A small sound classifier, trained from scratch.
Model: 4.27M parameters, arch conformer, norm layernorm_no_bias, activation gelu_tanh, layers 6, width 192.
Training: soap at rate 0.0022, 18300 steps, batches of 128, held-out accuracy 94%.
Data: 52083 training examples, 45.0 epochs.
Rows from block 3, named by matrix and row number. Rows with one number belong to one attention dimension. Each number is 50 + 12 x the weight over the matrix's rms, rounded and kept within 0 to 99. All counts start at 0.
# q: attention query, key and value (stacked) (model.blocks.3.attn.qkv.weight, 576x192, the q third), inputs 128-191
# k: attention query, key and value (stacked) (model.blocks.3.attn.qkv.weight, 576x192, the k third), inputs 128-191
q.106:33 52 49 42 52 44 61 74 37 65 68 58 48 41 28 42 50 36 53 35 56 58 55 60 51 66 39 53 47 24 39 64 80 64 41 52 54 48 39 46 30 62 39 48 65 37 39 42 45 64 20 49 45 43 41 57 76 72 51 28 48 71 47 33
k.106:46 58 46 49 32 17 60 54 61 59 40 52 46 40 44 55 63 46 61 58 29 59 50 49 70 53 65 48 60 53 40 45 40 52 50 53 32 57 48 50 64 67 31 76 58 24 45 45 50 49 45 58 50 48 66 59 56 50 40 53 39 60 51 58
q.107:54 48 45 42 50 44 48 28 65 43 50 64 43 60 47 43 59 46 54 33 41 52 46 42 42 49 51 42 56 34 67 56 65 50 49 37 42 46 38 41 21 54 52 52 47 30 68 45 65 54 37 34 59 35 29 46 52 26 47 46 71 49 49 53
k.107:57 48 61 53 62 26 48 53 59 33 39 52 35 34 48 47 58 62 58 60 66 49 53 51 50 40 42 55 47 58 59 51 49 38 50 61 38 44 49 47 42 34 60 54 40 42 58 51 66 36 61 43 31 35 48 49 58 29 40 39 61 17 41 61
q.108:41 31 63 82 53 64 38 46 31 61 62 51 63 47 55 38 67 51 62 64 62 32 76 76 37 54 23 55 52 51 51 52 36 41 20 47 34 42 45 51 60 54 44 53 56 45 43 45 63 55 70 49 48 46 39 47 62 57 62 46 67 43 29 46
k.108:56 52 54 30 49 55 49 30 41 66 63 58 42 31 14 41 58 57 41 29 74 46 60 53 47 62 59 35 32 48 52 64 27 42 36 58 26 44 47 21 36 58 48 53 47 42 38 60 52 56 49 52 55 30 71 55 51 56 40 45 45 50 51 38
q.109:59 37 44 57 48 50 42 67 33 60 35 44 34 39 44 61 43 55 59 36 44 25 76 46 40 62 61 50 55 35 47 32 62 50 53 67 40 52 80 49 31 41 77 43 39 59 63 49 48 71 60 37 31 47 37 55 45 56 38 54 56 43 54 64
k.109:62 50 42 36 63 48 68 54 65 64 37 41 42 42 18 50 42 52 71 46 54 62 59 48 44 65 41 62 46 63 23 43 46 36 44 47 46 41 55 42 55 69 64 37 36 43 50 58 40 59 44 64 37 59 49 39 14 58 63 34 61 77 32 52
q.110:60 66 65 60 42 40 46 54 50 45 60 45 49 47 43 57 42 44 52 64 39 69 41 37 41 55 53 44 54 43 66 37 43 48 45 51 63 65 63 48 51 42 55 71 47 42 46 55 52 53 49 58 31 66 34 25 44 59 38 68 40 47 57 51
k.110:47 71 44 41 51 55 41 78 44 34 45 64 51 54 33 61 40 66 47 32 41 27 46 55 28 62 50 23 59 49 58 55 67 66 53 41 40 36 50 77 47 34 62 46 33 47 58 66 24 57 63 46 37 42 51 62 40 49 40 64 57 57 45 53
q.111:61 57 57 50 52 42 50 36 62 55 55 58 34 44 58 48 63 48 53 75 34 62 49 46 66 46 45 25 26 59 40 66 52 42 18 49 46 49 44 65 53 56 28 75 53 54 49 56 46 55 44 46 39 53 38 57 54 62 42 46 43 28 39 44
k.111:47 52 64 75 57 34 57 56 53 47 45 48 53 52 53 47 55 74 50 74 54 55 39 68 59 54 25 54 43 63 46 51 43 57 47 49 51 67 41 62 45 39 49 33 76 42 54 56 70 37 53 52 71 26 42 44 44 67 60 39 42 42 61 39
q.112:75 29 54 49 66 70 55 63 53 79 54 62 48 43 50 67 46 46 54 50 40 76 29 34 48 41 68 39 51 41 38 38 56 55 28 45 33 46 42 72 59 78 80 33 43 72 61 51 46 37 41 28 48 29 52 63 51 41 59 47 66 58 63 50
k.112:53 65 35 38 33 51 52 53 55 56 34 67 57 44 38 50 57 60 56 63 20 43 36 30 61 47 43 50 48 54 44 28 30 37 41 52 63 88 40 72 26 58 34 31 60 62 51 43 44 37 52 29 77 63 47 25 43 36 70 63 76 68 43 68
q.113:46 46 69 50 57 61 41 49 47 46 49 66 39 76 52 50 70 54 49 44 69 62 70 38 44 67 38 64 44 58 72 40 32 39 47 41 57 34 53 44 40 55 29 50 51 35 51 59 64 60 38 55 50 40 34 50 52 36 33 38 61 36 49 51
k.113:60 60 35 62 54 49 49 56 44 24 45 63 54 38 61 35 56 39 48 29 39 51 44 48 60 47 61 36 50 67 67 45 65 43 37 55 44 55 62 56 60 41 55 62 33 61 54 43 53 39 49 45 49 39 55 60 70 71 66 41 43 42 51 36
q.114:66 45 51 65 35 47 36 41 55 42 45 54 52 65 54 46 23 54 61 49 70 50 63 47 57 58 54 49 71 72 59 34 42 78 35 38 48 37 55 62 57 51 57 53 61 65 52 51 30 47 52 40 50 44 36 55 51 48 56 43 46 52 19 45
k.114:60 40 57 37 42 54 46 59 32 54 41 49 55 50 43 36 64 52 37 43 54 57 53 55 49 31 53 24 68 63 44 22 48 51 69 80 41 36 43 41 61 68 18 28 71 53 56 66 44 25 59 65 46 39 42 47 56 55 70 56 53 59 37 43
q.115:63 83 65 62 54 52 61 54 47 68 66 53 55 49 63 30 52 37 51 57 73 43 60 37 54 49 64 46 43 77 63 49 53 55 39 52 43 56 64 38 44 49 41 40 69 62 57 56 64 58 37 35 50 59 58 56 40 40 53 41 29 34 59 62
k.115:48 54 38 60 61 30 64 62 43 59 54 49 53 60 57 46 52 51 49 37 46 52 61 62 40 29 66 47 44 50 55 24 32 53 56 57 53 41 32 29 41 45 60 44 53 37 47 48 44 35 59 56 55 62 45 42 64 50 53 36 56 46 38 51
q.116:43 42 53 44 61 43 14 48 62 40 14 49 56 53 61 54 49 62 26 72 43 41 67 65 62 49 47 47 47 63 49 57 56 52 56 65 62 50 55 58 78 41 35 37 59 53 65 72 52 41 64 46 40 51 71 55 51 48 28 37 54 44 71 34
k.116:50 34 33 64 44 61 46 32 34 41 26 50 52 57 44 31 51 66 79 77 77 47 76 56 48 34 67 75 66 59 39 64 51 60 41 49 48 51 53 51 69 47 72 57 60 34 73 49 68 43 64 55 80 62 61 39 55 59 66 37 43 45 39 57
q.117:56 59 53 46 41 17 46 63 59 43 51 44 52 60 73 59 43 47 45 32 60 38 35 42 54 27 56 51 47 50 54 64 35 57 55 41 52 42 57 58 59 63 59 32 60 70 33 56 49 66 47 27 57 41 43 52 59 59 55 32 77 38 27 53
k.117:47 53 40 63 37 59 70 64 58 23 69 49 53 53 27 35 58 53 57 39 74 58 60 58 58 45 79 48 57 47 57 40 54 53 49 67 50 54 33 64 35 41 37 64 62 50 62 35 51 42 41 62 42 59 42 48 42 50 59 68 48 50 57 35
q.118:60 50 57 75 44 62 52 63 59 36 45 59 56 86 67 39 70 56 30 55 36 53 59 73 63 47 58 44 46 58 57 58 36 21 53 52 64 38 33 58 47 29 48 38 48 61 50 67 47 49 42 39 45 58 50 28 45 61 41 52 61 35 31 52
k.118:72 27 51 29 49 76 52 31 25 45 63 65 56 53 46 44 56 51 59 44 60 53 54 34 42 43 68 56 46 42 54 59 64 63 47 27 42 39 45 48 32 58 55 40 47 35 53 41 43 45 48 38 66 47 67 41 54 26 39 34 51 51 47 39
q.119:39 63 46 34 36 54 72 36 32 49 48 55 49 51 57 61 51 57 41 48 49 52 66 45 58 35 50 55 63 52 52 36 33 24 40 58 57 57 55 63 41 65 42 59 59 73 44 44 55 60 80 48 62 44 58 44 55 49 68 52 45 72 55 44
k.119:50 36 41 49 66 44 35 53 49 50 54 69 49 57 76 64 80 53 47 62 53 52 55 39 54 59 49 40 53 40 39 47 45 62 68 40 49 32 38 36 56 53 58 61 83 50 59 54 23 28 39 36 50 55 41 42 51 38 44 62 57 34 56 68
q.120:48 50 63 61 60 41 51 38 53 38 39 59 42 41 39 46 50 54 58 61 56 61 39 59 40 48 44 36 80 38 61 63 50 55 78 58 38 44 55 39 53 60 47 35 62 71 71 68 67 53 61 52 48 31 69 33 41 58 48 40 42 41 40 43
k.120:55 44 46 68 36 53 34 41 27 52 58 27 51 49 43 23 45 39 65 48 59 30 69 70 68 55 61 56 63 59 64 42 19 67 60 43 58 57 71 46 54 67 50 73 45 63 47 49 39 60 41 65 47 53 52 43 54 63 29 51 69 59 41 50
q.121:54 40 56 64 39 36 57 59 53 61 29 50 37 65 69 65 54 37 43 50 48 59 46 63 46 39 53 42 26 64 26 70 37 55 36 31 35 37 54 36 47 54 39 45 54 70 54 58 26 42 51 51 55 45 52 30 58 50 73 44 58 57 41 62
k.121:56 53 54 59 43 82 67 38 21 52 55 25 65 47 59 25 19 44 31 64 53 70 37 52 36 52 49 61 48 42 50 27 44 59 40 50 48 57 28 37 46 43 45 45 51 58 51 38 53 18 39 56 41 56 55 43 28 35 56 56 78 51 70 35
q.122:28 63 37 38 51 52 69 43 28 58 43 59 43 53 49 73 45 62 37 51 53 39 77 34 38 44 42 74 60 78 41 47 39 43 64 61 36 50 37 51 38 50 50 51 37 22 64 62 38 57 44 47 42 55 32 49 59 46 30 57 33 42 41 44
k.122:56 54 62 32 67 36 45 69 38 44 41 57 37 42 31 42 59 51 58 56 52 31 42 53 29 48 45 33 32 55 54 43 62 52 55 37 34 58 48 62 49 56 63 58 65 60 54 59 55 51 49 65 58 33 40 67 47 60 40 50 40 59 48 48
q.123:47 66 38 43 40 60 20 48 37 52 60 57 71 57 43 47 44 51 52 49 77 33 40 62 55 57 46 58 45 54 51 40 44 47 34 51 42 56 61 28 52 40 56 49 61 47 62 77 44 59 57 58 40 63 49 68 47 47 43 64 16 30 31 52
k.123:53 29 70 73 40 59 49 37 63 67 56 61 66 56 73 76 51 55 39 55 42 36 70 41 45 57 55 45 46 59 32 54 45 63 67 61 54 82 53 46 68 61 49 53 46 53 31 58 36 21 45 39 60 40 43 25 44 53 52 32 35 43 25 30
q.124:53 55 36 38 42 48 50 48 34 60 44 60 68 50 52 65 28 37 42 38 68 68 42 48 52 29 46 25 35 66 74 34 44 46 60 67 63 50 38 27 41 20 48 78 48 32 41 52 74 49 50 51 52 52 40 51 68 44 54 45 38 68 34 73
k.124:63 49 44 34 13 62 40 47 51 48 69 53 65 75 45 63 58 41 47 54 43 46 57 48 65 57 55 61 50 48 61 67 47 69 45 41 37 68 50 48 47 54 36 35 51 50 55 62 21 63 35 55 47 40 52 38 29 66 51 51 70 63 47 53
q.125:64 43 53 50 49 57 49 57 62 56 57 65 47 48 37 42 58 44 63 36 31 36 52 48 62 64 39 46 38 50 62 52 51 37 38 58 45 54 55 50 66 57 59 61 71 47 16 60 29 36 59 27 34 61 70 39 29 47 64 38 49 43 30 57
k.125:62 36 63 34 52 17 45 37 35 64 38 55 59 37 41 34 33 62 57 77 83 57 37 41 49 43 61 68 48 55 48 56 50 61 63 47 46 54 52 34 48 64 45 47 51 56 40 52 55 49 32 77 46 50 60 48 54 64 43 52 52 50 30 30
q.126:36 56 38 56 48 32 33 42 59 64 57 29 51 46 39 64 36 45 38 56 71 51 45 63 77 54 64 48 38 32 32 49 56 39 67 39 45 55 52 33 38 50 45 62 56 43 63 48 41 47 32 46 53 55 59 48 33 53 64 30 49 32 36 60
k.126:34 57 69 60 55 59 51 45 42 58 54 64 56 43 58 57 41 52 67 53 61 66 57 45 47 65 44 46 49 57 35 68 54 41 57 49 53 76 65 34 48 43 43 53 32 31 49 59 48 54 42 39 31 42 63 51 46 76 71 56 33 70 51 39
q.127:58 48 59 66 49 53 37 42 65 37 57 47 41 55 32 50 29 63 40 54 48 40 37 56 63 32 79 72 50 53 55 51 26 32 71 35 46 56 71 68 74 71 27 59 60 42 64 46 72 29 69 44 26 61 44 22 60 59 47 43 48 62 49 56
k.127:31 69 63 51 57 67 44 53 58 56 55 46 54 73 60 71 37 65 74 77 65 60 64 60 64 47 46 82 52 42 45 44 47 37 60 72 44 71 49 43 61 44 45 42 51 51 35 55 58 69 56 62 42 47 48 55 30 58 47 63 68 46 53 36
q.128:56 43 69 55 55 60 58 39 62 65 53 43 60 56 48 38 38 33 47 31 67 48 57 54 54 45 69 51 50 54 71 29 65 42 31 35 53 44 41 55 48 57 59 42 56 57 29 34 55 55 39 59 41 47 69 35 66 43 37 51 58 44 70 45
k.128:35 52 48 47 64 48 38 60 34 48 45 56 44 41 50 53 69 51 57 52 47 62 74 41 42 54 55 61 30 72 34 45 46 73 55 46 40 39 37 63 45 42 46 72 58 54 32 69 53 59 50 44 16 69 66 51 27 71 43 56 52 39 60 57
q.129:29 30 42 67 53 47 41 60 35 36 77 36 48 41 59 62 55 44 58 66 46 50 64 33 49 66 56 53 59 37 50 42 48 39 42 56 48 46 52 53 55 55 61 56 54 57 47 55 43 47 50 40 34 58 38 70 47 56 49 41 53 17 62 59
k.129:57 49 50 37 32 54 59 48 61 34 38 43 62 38 52 59 41 42 44 51 36 61 30 59 28 59 52 48 59 61 48 42 58 40 37 29 52 49 53 42 35 39 47 61 33 71 63 62 52 53 59 37 52 60 37 58 51 48 38 61 44 55 46 43
q.130:40 71 54 58 40 71 54 74 43 54 27 45 56 63 47 65 78 46 54 71 31 61 64 29 43 62 52 43 46 62 61 57 61 73 35 53 47 33 53 58 78 44 44 66 40 56 54 55 45 57 53 45 52 61 34 76 45 33 47 54 36 75 56 45
k.130:32 74 73 41 60 53 72 54 46 45 68 24 39 52 57 58 72 64 61 50 66 51 19 42 66 33 38 57 45 43 55 43 51 64 54 53 42 45 53 46 35 56 41 51 38 40 34 57 53 46 53 43 39 54 51 56 43 49 56 45 41 54 66 68